A small class-conditioned image flow-matching model, trained from scratch.
Model: 19.3M parameters, 32-pixel images, arch dit, norm layernorm, activation gelu, layers 10, width 384.
Data: trained on cartoon faces, 101725 training examples, 28.3 epochs.
Rows from block 5 of a small class-conditioned image flow-matching model, named by matrix and row number. Rows with one number belong to one neuron. Each number is 128 + 24 x the weight over its row's rms, rounded and kept within 0 to 255. All counts start at 0. Numbers have three digits each. After the name is the row's rms in percent of the matrix's.
Before each neuron's rows are labels from the 100 images, of 14976 (inputs lightly noised), where the neuron reaches its highest value: "peak on" is the class under the peak; "strongest on" is what is common among them. Only what is clearly more common there than usual is listed. The data: cartoon faces. In brackets: how many of the 100.
# fc1: MLP up (model.blocks.5.mlp.fc1.weight, 1536x384), inputs 0-95
# fc2: MLP down (model.blocks.5.mlp.fc2.weight, 384x1536, transposed), outputs 0-95

peak on: mouth (27)
strongest on: laughing (38)
fc1.428 096:151110113103152106138108124140123127132149132165137131138099154133134131148156166140155124103118144134140178088065120147089119093127087133098113159122177136103085108104140109100165104120116147141159134167132138135104122117162147162144167121172122147127144089148098109118130124136113131140
fc2.428 089:121142152150129084129118107096103111117105131158146116107138090155132132152141124116129123163111106103127175134135135144125098161175110147126170140123148146099144134148119115141146146114112127134140121121144114111080128126087169121136112141112104133117107077158108134125145106157144126143

peak on: clothes (43); hair (40)
strongest on: teal hair (36)
fc1.196 105:117162107128131124132143107149114084144135104125157214133173086108100179125139099109137041174101114146128136114153117131140117113091143165104136132130119127086109126101132124150166138100108150098134112145086160132165138116118148164091183088084168147168100105145102187140180090089097109108
fc2.196 105:140153145108118141128169123135136105091137087084146198120164093159120179130112117121112022098121119135122142148139127119122104112150163123106118148128133110094154133183125160125168123137168172102102129096146135128174146105144113095106111112135179117132144116168145158122171195103158143120

peak on: skin (91)
strongest on: bald (85)
fc1.558 092:157115117103080130112142114128098093136122177153192103166123144085094135082159139151091092106102102110091170122087103168151113137165143139090114119156090131106028148145133140130123176150125150122134126096122148113129114114136106116103119111132133133083155139104116109139112126104118139138
fc2.558 080:097107131172123154142117082123120119122138161188189130096118195149112135149112097146142089131094127110130164135154132117108131120147121129133144143130113110112202147114127119114085119164142157156110114114114097204132115091145108115073135119134135131097064123109115116123149111117123137139

peak on: backdrop (100)
strongest on: a mohawk (29)
fc1.563 094:160153153128138137121152107122123097139151087095164129111105101129136129132182085107101140090136183087135132109109132078140126095074088106139145143175134143161092120149170128164149125110134141144147074111140137132119131145150139102124145110136123168180123138135097166133137142097144125103
fc2.563 088:096121098152118100130155101133146070114117084128155146121123104142158131063130139103163159136116124097101119088130137131175104130160143143148140136104126160160164138134123098116125083137127114148122145155129102138136128136071192172125115109103116145136133128122097153115148147125131154103

peak on: backdrop (100)
strongest on: pointed hat (98)
fc1.633 113:126150121172152117133146119100131135111109123120139123144165083118133132158146135120113149090149120179148075143155083082127115108087114117111111098139117127137105148116158137153170076165143100159154134131122122138174084106136130098119144159101121127114112218144121142141149097137172124153
fc2.633 125:117127151124154166135070140098158117117106159120111112153089148119139091130114124158154137186136136139112139163141136120137110079115118093104110138080171121144120131156141112120124148131115144138162109158148119155163144154133128136114167124111107124144106111146109109130141114081121177155

peak on: glasses (36)
strongest on: surprised (63); sunglasses (40); spiky hair (36)
fc1.736 096:110124130145112116172170122095163134130100154117129130171115139145077096180104135125122159124156135107099101112108099123138160075121082104184132132134093138130154113113095115109126142117130113098089116116119132075130121132129145156080108101107116131159161130111156153129151126129128162113
fc2.736 089:145143135123135095078185121123150201130122158102101104089137132130139129107118122110130130119135139141203114102143137136124195136097088127133149108121115131129111143133119143102143126113119135074150154142107130109135126101134086077117125134116127157144103137103162134128117125128138131140

peak on: skin (53); hair (33)
strongest on: surprised (32)
fc1.414 101:116164117143150145152145156144112096149142125186108115074147088136132133146132134153146142119156162161133153091120128116119144105178147105130107134135099125153141109134142118137126136127129155135070152173143138153131065082113104123110139126155130128117092134094108082137069132112097125134
fc2.414 108:130131157138094124133127126117127136095142136133099135159164090134137149193129129128131134124147149082122147108121139123101118103154198114168086123107141119104115116115102102130109091127120126119153122106129109137107129130094132116135114078163137138110132103125068160123125128145109138108

peak on: skin (72)
strongest on: surprised (93); a mohawk (26)
fc1.293 094:147126123125120140151106136122166118122153162078106128111085109155101121134075082139114145123168137193117140149133109138129138109106134171119132136135156082151143101081142103116128104095155111174125127100141078146116108192108103155177085061149109125178115105126154122153147151150127142125
fc2.293 101:126118096103128126103083096121111086095149146066081103163162147107150110146131113117135136152165101166147148099107121147105125153122141156127102125163139093122118117141126166116116154134114066159150147162134141129131114134093128080157118122145136155122109108140091113119129161157132097161

peak on: eye (39)
strongest on: looking left (88)
fc1.329 098:124161133134086136092148142138124163123090133112156166138128102135137136145144132113140114164141140121123195167116122101125136140096158110143106146149148149154140123122150147120101141123125151110142133132109134121143094130085128161124046161158142102151107134112147107125142161109088135128
fc2.329 100:151143087184136102149136121114157173092189156161148151095110141132133130132118113147151142124111128122112190104091124126124144116118142117137152120114104078140091140115158105164109149110114159094142096112124121121148117166155145104110187157139148099151143144087148119127157106130155117097

peak on: mouth (66)
strongest on: laughing (98)
fc1.258 099:144115090095135161119131117132115146162156151150126147151115088141121124163126166124139142168104117174134162140100129165160176118128106110110114099155163161094176129137126176143115147122128078148162112124129066117149160103138166147109112146144108132186140138122152131102147121116098121144
fc2.258 097:114115180176126176091126162168097151125129163138122127116084117103132085126099145120129086109117145135162158140112133142133129158102142100141168121087120139103139143107102111130147114111128099156107132149151153117139122112127113097187173083119089148143130127130119140163143125092144146114

peak on: hair (36)
strongest on: cap (28)
fc1.218 104:100138127090130094129125111132145134126140121102113124112106137143107167135146128129121116108123097146125156095101116102125120130171156130104129166149131142167091088096090138105151140139110092153154102098133131127116150110128148189117121136129113139064126169062175137148134131128130111146
fc2.218 089:129164134166130114124106103149100152120127099073110136143091138094155170170154145117121108114075157163155160103122129120137122136116130115108095130139100179160149135197154134126154072144133116116119124162133163145109150110136107104112106123116102146108132132089166141108133171177148139118

peak on: hair (37)
strongest on: a mohawk (33)
fc1.14 103:112140161114149115098099126098168142177119099155150105109128178107147149169102115100129150115128142117096151150179255133118129117081113124109142100163119114134094114128131107128134112142148110145148139149131118122156116134106122142141152105123124133164130123120110133135118124150161139122
fc2.14 093:145133146113133115182160163110084156155124094119134106112158133160145135097116126079151145109132098147128172115168128133101127084124110147180139138114129197134148106131135109139133135177102120183110131106140088127147155124157152131125117095126124139155122127096136115128113121145145117149

peak on: backdrop (99)
strongest on: pointed ears (62)
fc1.646 098:163152137132109124156153144134152166161124110194137136147137105103156150132137131147147148109150127156122098078088123117141160123108128060108129128180143138142090112096116125174147125134131143080118118113149100161116147148134180123146101088094106150161114164104123115134155090128118173091
fc2.646 101:130132100114124108127144159149138169106147113141162126131072048192114157123156115154110121174170170117122117156126134134144149140138142092149093121104149097170107115141113101083155051112128174130149108141126091154133139156141152133126147144110114135133150141088098128106134157108099084138

peak on: mouth (28)
strongest on: laughing (36)
fc1.454 101:158134113139164125120128110102126140147111132117115119127169162140127145145108132127142116179108132160119123127140091147128134136128052166088127096126099087137129133123111135178137108108128131160132126127087118090114147113098118096106108120126144139079143082105140124104119139188141112113
fc2.454 081:123109113092096130131151102128087159085140103132101136084153172103117174148124117125160113096108132133128130120135144098118127133133095133113125152125148136097129108135120112097144129132111135159128119099120151122126143113173091153109132122153098135136133132123125153172113117134109146133

peak on: skin (100)
strongest on: long hair (76)
fc1.274 104:091178128095141103124134135112147116109129142125111127106122192103116137143164169161137109101103141121138101170132110126151132124114152166112116142138129132133163126141142158158137111120119052098101157136119193080148099135056128104147138122090103142116107119135131119115118090122093128149
fc2.274 111:088156102108118151147139099120143126122119144109145078162134103136145083142133144128175120132156150124129100149146103135143116096118157140153113151130118119116148102138139117137112134134109117102113145092125138136165123134094190157126135093143100146121090113152067179105136145124114145130

peak on: clothes (43)
strongest on: beard (41); orange face (39)
fc1.537 087:121123150115099107150163147165143148150138194130121115160130164143124123139111094118148160122129143122107139138093104162150132083132165086154132129124083129114110138148124170137147123136136148121162140135144127107124118120162121109131099177127114125200145136124111129101132099174152126141
fc2.537 096:109121098120163117128160096113100158144165097128150126128113134121126159127122119101131152138126121145088088131098135115140148119140161097120118111134131153116103133110073118144161164147106117123091142076122075134080133109126200157113100144128090133124126117143109097113120156153122124119

peak on: hat (37); hair (31)
strongest on: cap (54); long hair (46); top hat (27)
fc1.440 097:123096161153152122138134099143162083093128113151124131142103157156140171123154132119142132105166105102120132156130152128134101165144176163157136151153113144153149114114127077111147118081116117109125095117136110123097139123091141135117138128135096118143182145155139174097133104118144101085
fc2.440 093:132140145105106128106160104127079078191141160157139082070109135124142128114143126145126103171138135114122107134145142132151122140120164151104150162129108121165140128151109160138150108155152165143115101146129122126111133107142116176132078134122100126127067130152131184127139097137107120140

peak on: hat (49)
strongest on: cap (34); crown (26)
fc1.462 098:116084122153110121149123120080170123081152120163155131117130101172079126148091144098095140120084139131095097112154145145098125155122107104160111109113112149132095062096115148127113080099144129143109119194109127068144155128135118091110150054151072108166149153117158172124137138130118159162
fc2.462 101:110130127142128138103119110046098159134091141149167156127142111096135115133152168129141179119123099128148084148124117136104087152123104100133139119139117146142117084143136103171117102146117184139142154061141145108144121156102116143168125104154109132122098121152112175125094142108140041089

peak on: hair (34)
strongest on: spiky hair (76)
fc1.466 094:135099112135112131144123154103143161118126140126116126107135134124113098136118156121171131136161131102100166071127090160140120095141142123104136143169138128161145142120134152122134133137078136152124110152132128139098112158166125125137142153173103139130131102143143149088134129099080119088
fc2.466 110:084135100136151108093118107103058168131114169113115162109085129164123124114115120141112137133160120130165160163153105146111129087131123095122114138112145141141147149125160126107133137162195146119122127141152130145113110123119122158106110143146111132143108151158109127159126120140180122149

peak on: clothes (44); hat (34)
strongest on: top hat (32)
fc1.626 109:101123174099130128108170130143149154128120085112123144146154128105105076144114138128130133130096152114080126097112120132125121160116142126122136180154152136104125119118109160135133151134135128124161118125121117169132153148101143137092144063107156107150131148088106145133175107139135113117
fc2.626 108:154123082133137148131151102117121112113144170109149157126146125136130128095102125135116151107117054122153142143127145129140116114131114170130118125077135139093126107108157071157150137139086111127114115174121122148140142145144145118109113109125161104152100126066124170060151159156140127143

peak on: eye (78)
strongest on: looking right (85)
fc1.388 111:125080103146178101150123120106114115103131131136134074148132103102107126114130140109170144129138138129131165155143123185085103098107097140155117125125140141165174131094118138126106113115111093162144122114097166148139076115163124142127082153155130127131092116175126110150123111143144133130
fc2.388 120:105098130108092117094136153106124083131161175102095084128144126137130118110133145130112132128135146126148125114113116121086091109134076078125131129149142132145094147167100119114131157142118090138136131139128080132147108095094106120123137153121125134107138127202144123132136085139175163107

peak on: glasses (28)
strongest on: looking right (62); sunglasses (33)
fc1.378 095:137144109143095100110147152113123154098145165145156149159113172093094120133185158101110106143124129134151124122124043097106123156133158120156173113103128096165111122149107123138105152111123139129120165103163120119144159152117112142131121088084136186101129141145137093138104121123115108071
fc2.378 092:135113135114163072101114081134151192171101174143153137141138173159128104109148136106112120096140146140128131167181119135058111143156137095140105151125142097142149115092162135129097089123145118144146128145102154150149109129145098140148147161124130131126129098151127098131141161134107164171

peak on: clothes (57)
strongest on: cap (42); long hair (42)
fc1.352 114:153131107075076139124106149100111116105179179126129158119100138134144092110122156178130116144138128129099131156114133140126172128149137103116158095154123146131137109143142113173136168166138136140143168087108151124140113112152155115147147144108108093097106142133160166113103130101138091124
fc2.352 111:142133110118059141130137091178157110134153140162106127161181128134152133098117132135157108126103162090138111170126122114192159120150186129135134117113102144150136099146146131145110137155103145101100145138126128131169120136111107109106119096138074127127164141103084102140162115113146152132

peak on: hat (60)
strongest on: cap (87)
fc1.491 107:169085110194142151091161132126125172120142189114141115158181125150087132093164098122135134156160116171146153139139123137149090137123147110132128117148125145129168132132116151150136093125081112114146125142136104132151103151095094136106110129091115106147093134133144167156114128084138140166
fc2.491 106:123143119121091114143089148131146108109145154100092087135098099105117138124071126134174123120123110097110150151116120140123104131090113091121113131104133137102079093140155109110165172089140102125128144099110110146141139121129162123115169084109129120165117128144145134119143110111091109127

peak on: mouth (45)
strongest on: laughing (52)
fc1.477 098:153136098126125103133089126127150141119133110134110106115133162131117120128030168136064119098130135131140133151147092078120134133151145133157131181152129170082130132114134115127120136170115123097098107140147112106139132099086143129143134130183117113111139182098136116099125118106114111067
fc2.477 086:063149152117139089127120133145115159128129127121093116134151119135125114076126134105170149174128099085124141156129117173117144092132135086128110123106145175062119134134141140123127095113121137115154087161099121191145116110153137144159116151144096168155142150105115136145119131138129123158

peak on: hair (82)
strongest on: beard (78)
fc1.262 095:106087125111120123096139079169118092135097140104153110103097131118104114126137168141142116136127106103136136085136175128065111121101118146141115156115159131139142158076141143121073092123192143134115106120140185117129124094107124122127138094145132164122126132116134106125140146095124123145
fc2.262 090:163107109133126137156131096175122112138156132130169117126123120142095106110128118119112124115153152102099114117116141147104111141138096127134111125158111155124119129172110104162100119129075121117150110124141076129140114157140146182097135186140178130121136136132153123125112125063144130100

peak on: backdrop (98)
strongest on: short hair (44)
fc1.280 097:167133111124127133058102145129144147137112107134135136122146158127101133136129121126161122135142128122147145153147124132126145111106112125109147134128145122100172119183146124107111120096176153123119142160130179139107108100149123112153120115124152155129139125092171124146127094106150180113
fc2.280 097:081145134143137150186121140156109099153125078134141146130132124099111116147145125126127092122138138165070138138135132115107138144125128101116140115137137105140094119106113140108144132164140139145136158131123130144122131073122136151144158102115133134110136126130144107088152152142109146123

peak on: glasses (78)
strongest on: sunglasses (80); surprised (33)
fc1.674 102:158133089133140166118177108117133119083109158121120137081151083135106119143153134121168141137137143199128097143119053126080167141130104163206148121104131140147099161140135114083134130110118116135129139102168154116135099193145135131157122117144084155129121124134124111124112101133087113135
fc2.674 082:168117119138102168104158098094146124130136178110086143135124140188119079227147104133113182121129111131132119148130147147124126121143074099152154117144117155117130121104166134165115112102123125138143117158096137064165110179151118155137137114132137150137144145093104096146099181126107138116

peak on: backdrop (97)
strongest on: a bun (65)
fc1.303 099:111107138118145150109111176147101126114151130102102146142144147111108135137126128154114134141108139084060150181156159121138119151152110133103055109084132123129124105065140127128106170127133134100149141138175132159192141067157123113140130121092141100101138122096139122133059158123161145198
fc2.303 093:112115107139101134119095199116119131142121119082110117152179153122126135142108131124139111099130135076142162116121135135154137107151152145134123114149169136147139098161104127154122113122114133106116130106147100083170120102132122136136111096121140115136117118099128127127099104137098124065

peak on: glasses (27)
strongest on: sunglasses (36)
fc1.334 103:165132129132134134126125102119135086133107144098134143107133127113118169140116130140114134079131130139089131089117167137177113148166112119098128116129128090120095111126159123142149088137140110070132098086165140132129127154139135126124141128063116125152155110128145122127099140141107132125
fc2.334 089:126129129099117138135134125127157096123134126083099147126163150139132187100148140149142141155152157146182120088139131034185152094106120115129105081137135110149162131143074109157114139119150127159106105157096139095131156156105113109144122136121161108133109158131140108123100131110196140125

peak on: skin (46); hair (40)
strongest on: pointed ears (55)
fc1.669 100:161106121118128121146110091094124144103092148102137133168142127143135098164096168150097079086150137146074095118103104132101115122105155121165132141130185144118139123136130150149125152154097131128084117121091195119127106109116111113112176108121103155122148067133148105108117131121091120141
fc2.669 096:081135141145139134119092050108076140135142114133111135114132118087128134102133112133154074189188130167203075060088110127123114156114166077144116113103130138119156114140166103148095166102126130116171103124136108106137144111064148164114100132148118121096108117126105120156159139104190105156

peak on: backdrop (100)
strongest on: pointed ears (90); long hair (42)
fc1.549 098:151161065151120097088176160162114121164131119150131095107107115147131139133173117125165143136117098123157142101142139131153148158094103122118123113155087096149130146113139150161140096113128159091121155117098115126106120114152121178082131122117117103124154156107105141136123138138089122113
fc2.549 094:096120160133136129152164140173185092141087111134143084108118132126130154138129124121113100115124114086174143127087129121134116112152151138153124109113150110117132135133102105142137110132145102141122141127122095153111160090139135148094101114118143135153143117104160158135090094105162136166

peak on: clothes (49); hair (42)
strongest on: beard (54)
fc1.356 096:151109179101115134066122081132143140135116124137093135124117123179132110152138118145159120110143166153125123124091125104129126102143152161159156137107129156115118111149140157134129107171115132138130113115131122103089140211121128123125103116138123076134117151169158139157088159111102121148
fc2.356 101:089112120109147152129118090149151176144146106110105117176126079120138128098147111112158097204130162136161161149103113115142193128153161144117106105126129116128106117133119128127129121119160111118140098136134104146133140141131131107103170111105130121120156138152089147078143166120109189109

peak on: hat (31)
strongest on: pointed hat (26)
fc1.27 126:143100146154105097143095162120145122109165127133128151113147132140191156131158064078103150132149126118103086138149110132100144119112160134127094175154135085148138133138139126117110110134136100150115180127161124147108174118129161123129155154111134133132135149128126133132135072153109173114
fc2.27 149:121136091118146160125141149115127137083183171121129133087184149142098149161117082134157121180102123110130121145177113124118146118131100118143133100093151164135130173152121129107122121128121107107122111082116116110119166120144077147189128187095144135129118118139136061137101143120115154126

peak on: backdrop (100)
strongest on: pointed ears (100)
fc1.243 102:136147109167151151119153127140122125104127144107165096158122107122108093152117132171128110132106135106103163095131131125096127151138095128125101134132120103101115129107125095124133124114098157150137141134116090180112149169145127086135147118170147109137134120114145141129114089098069101152
fc2.243 104:081121106124130123174118101097187104090150112108099130098151134138138086136135120119141134134113105086111129117100129125082127112135118154149116132121137103099131107130090158129141149125139161150101176151122125163111150136112079163124120111126097106109160119128149129166091147115164119139

peak on: hat (73)
strongest on: crown (85); spiky hair (33)
fc1.689 093:088157145175121084117107084138150105095120122129124146152143122144127141145095134104144128143167147118109126131099085115112135134116118103125119090176125134152159116126105128121154105065120143145100153138119114161162143125108157120159143118102139135085128168138120115131134124154079144119
fc2.689 094:168149109105081123141097143162145171163120121120136138108121105119136142126146147157083150136122113147130142177136116126147143118140098152124191137128116108157085105167104082127144151122140118092158121095128110135164119146069123189155130162136132103148144128128130152122133115179142114100

peak on: backdrop (97)
strongest on: top hat (85)
fc1.297 107:052185133109138120160162125113094116103130080166126134114087129122107137137081134094141139134096149111105151137120141107144096099118122136129115138139141127136139065130141115146103111137135165134157111105119157125175135131089164164128099108110174113129107100098114067125133155119103083112
fc2.297 104:178166122142152104156141135091084099143128113143147111130149136102097083113123156149149153073157140138159116144121133129085105155120132110132139105132140134152161127081110150121114119118139155121122117151134115107141116094158137113168164152139177109140091171082138115140106100120140120090

peak on: glasses (100)
strongest on: sunglasses (100)
fc1.493 103:140116108134124084157183122126077109131144140140081132093128092175124120188151133123135111129121142171144111128171051124131140134154113118128135128091118118115092119126172121123151137162097122126177118119127172090101143146124115210168147106139120124119147116149123116094125070146122123131
fc2.493 142:135139126141139067178128125103132117101136112117097147196138162168127103140140132124129110109070131125109165138125129133157149115109092125135147129098141127131168127142136140122139143093120112122122127140131117087115118090136153174132084134112105132119142133098102113116116111113106132120

peak on: hair (32)
strongest on: spiky hair (66); cap (48)
fc1.239 094:142136150094123122111132119166128104124137144141137156124153144134138114167159123144132118095087139060117123108133136136110098152122140112110115151144114121172139125130176126093112132121151126112126137126154132148144125106136143113152102145132164121123113132148136154121089089095143137177
fc2.239 101:141125116112150149145121111149152105120113143144144125073166152112127116104141147098101144130128137097134091130140145110094087130113088116092165087120146166182112133149104150110154106103113152143139076116138162138123093121172186129105120128137186129113141106165157146136102154105116128125

peak on: mouth (80)
strongest on: laughing (100)
fc1.307 119:143140103125144157128129127146113157135122113169136124112132139134110134109090167102140161132136124123105147125108094153130139123128136154160124101124108113103122124119158155128161067148116126120157173142134134133146164153164087136092114118109134139111174127161122117134124137141105132119
fc2.307 110:115108128112102085081120101118119110114095153160132177163090135133145157107129132100160111120152102173134131101160137128115105133109101144146124138122125122122075176121148103110102088132172138170153142139127136095131125141138139118189135105110086107125156124147128138132129118128088111118

peak on: skin (95)
strongest on: pointed ears (47)
fc1.672 105:133116181078131132136169153090117115129120125123152149128145156140100145114132122091147130138132119108156122162124122114152122138167153126171134135173107151128160125166110109109145075161113101109126136074151141141154129139144127117144136086139073140148105148114139125149096154098120135128
fc2.672 109:137164146200160164096114129155148145115122154119129092117146143103132129121117135128134133126140163128152126164114124125138112123151105115137127130111143119166165134147104192112133140087155127154119121131123169137104118146105137129137125111134147133127105141104113150104125090063132135136

peak on: skin (64); hair (36)
strongest on: looking left (93); moustache (56)
fc1.69 100:104156162140117151127167083120168157160109107104116135116132125108114122142120128140118098121143124114067132143101106112112123176100180158136091165157104170127122133097128140109114128145122160122093092122108151126136107111089162143065098109104127105147143150115126142142115170111114149151
fc2.69 110:148095119112094133132158137144093089142053130113113152163149105114128159151120126119135117135105135143142094168154130129112151148121077125098156121095144111110119099149087142065102120155168114106119148117131116135109145102141088173127139144121122129117115116111123150117089102091130119124

peak on: skin (82)
strongest on: long hair (33)
fc1.171 115:094119130155157116096103189108160124134107158096168132141091153154119128098133183144156117125104100131085119152194111194157150195108105114120164120141120179120132108136158128215111117142114075100128130078102163140158098144124101106127125094092132171114136074150127129132122126141139079147
fc2.171 113:095159163119163159098146109140136142150114130146135095123115125119114144165131123122143123108125116124140105134121132132130135128139134105141149122115100143119124114101147127112131132126088153145148141162135131126174114159075146167110101141160146101152123127170160136164124160135081101152

peak on: hat (70)
strongest on: crown (91)
fc1.554 105:090152093125118085106134162113112139142169121098160080120122150118132116111103137123130112162139140151129143119072162108088123158111133130100126115175105105148132115093101100141115131114148097162158148102112148118129163090098128160151116154098110145099104125126150146131125107147146151135
fc2.554 090:167152178107146071146173154117124150127086134138130071113136153117106152112118128128135142085157113144152134134143117133105135113144140151120136136071138105153123126144142121145094053136126107152106129150152096131142147110114140108155126122132138158129148140135139158141137123144114084117

peak on: hat (48)
strongest on: top hat (62); sleepy (29)
fc1.173 099:113124098109088147065123170123113137165143108141131158103139159088145132119153118118095150110180095119112123162170154129174130132119140144126145113136182120115138079142165109149091136113136115112139107141122162138125116091090143155158136103102130131100135111096136091134132137103174118122
fc2.173 089:143106167160135148153108175111142083126097107136099158146131116151127101156126156134157096109130172156129127151126150100163135125145163153125122114122133123159142087100050151097072161148108083113168140135135136107140132117165119119152154111155097079149122130112132071139097091139087137131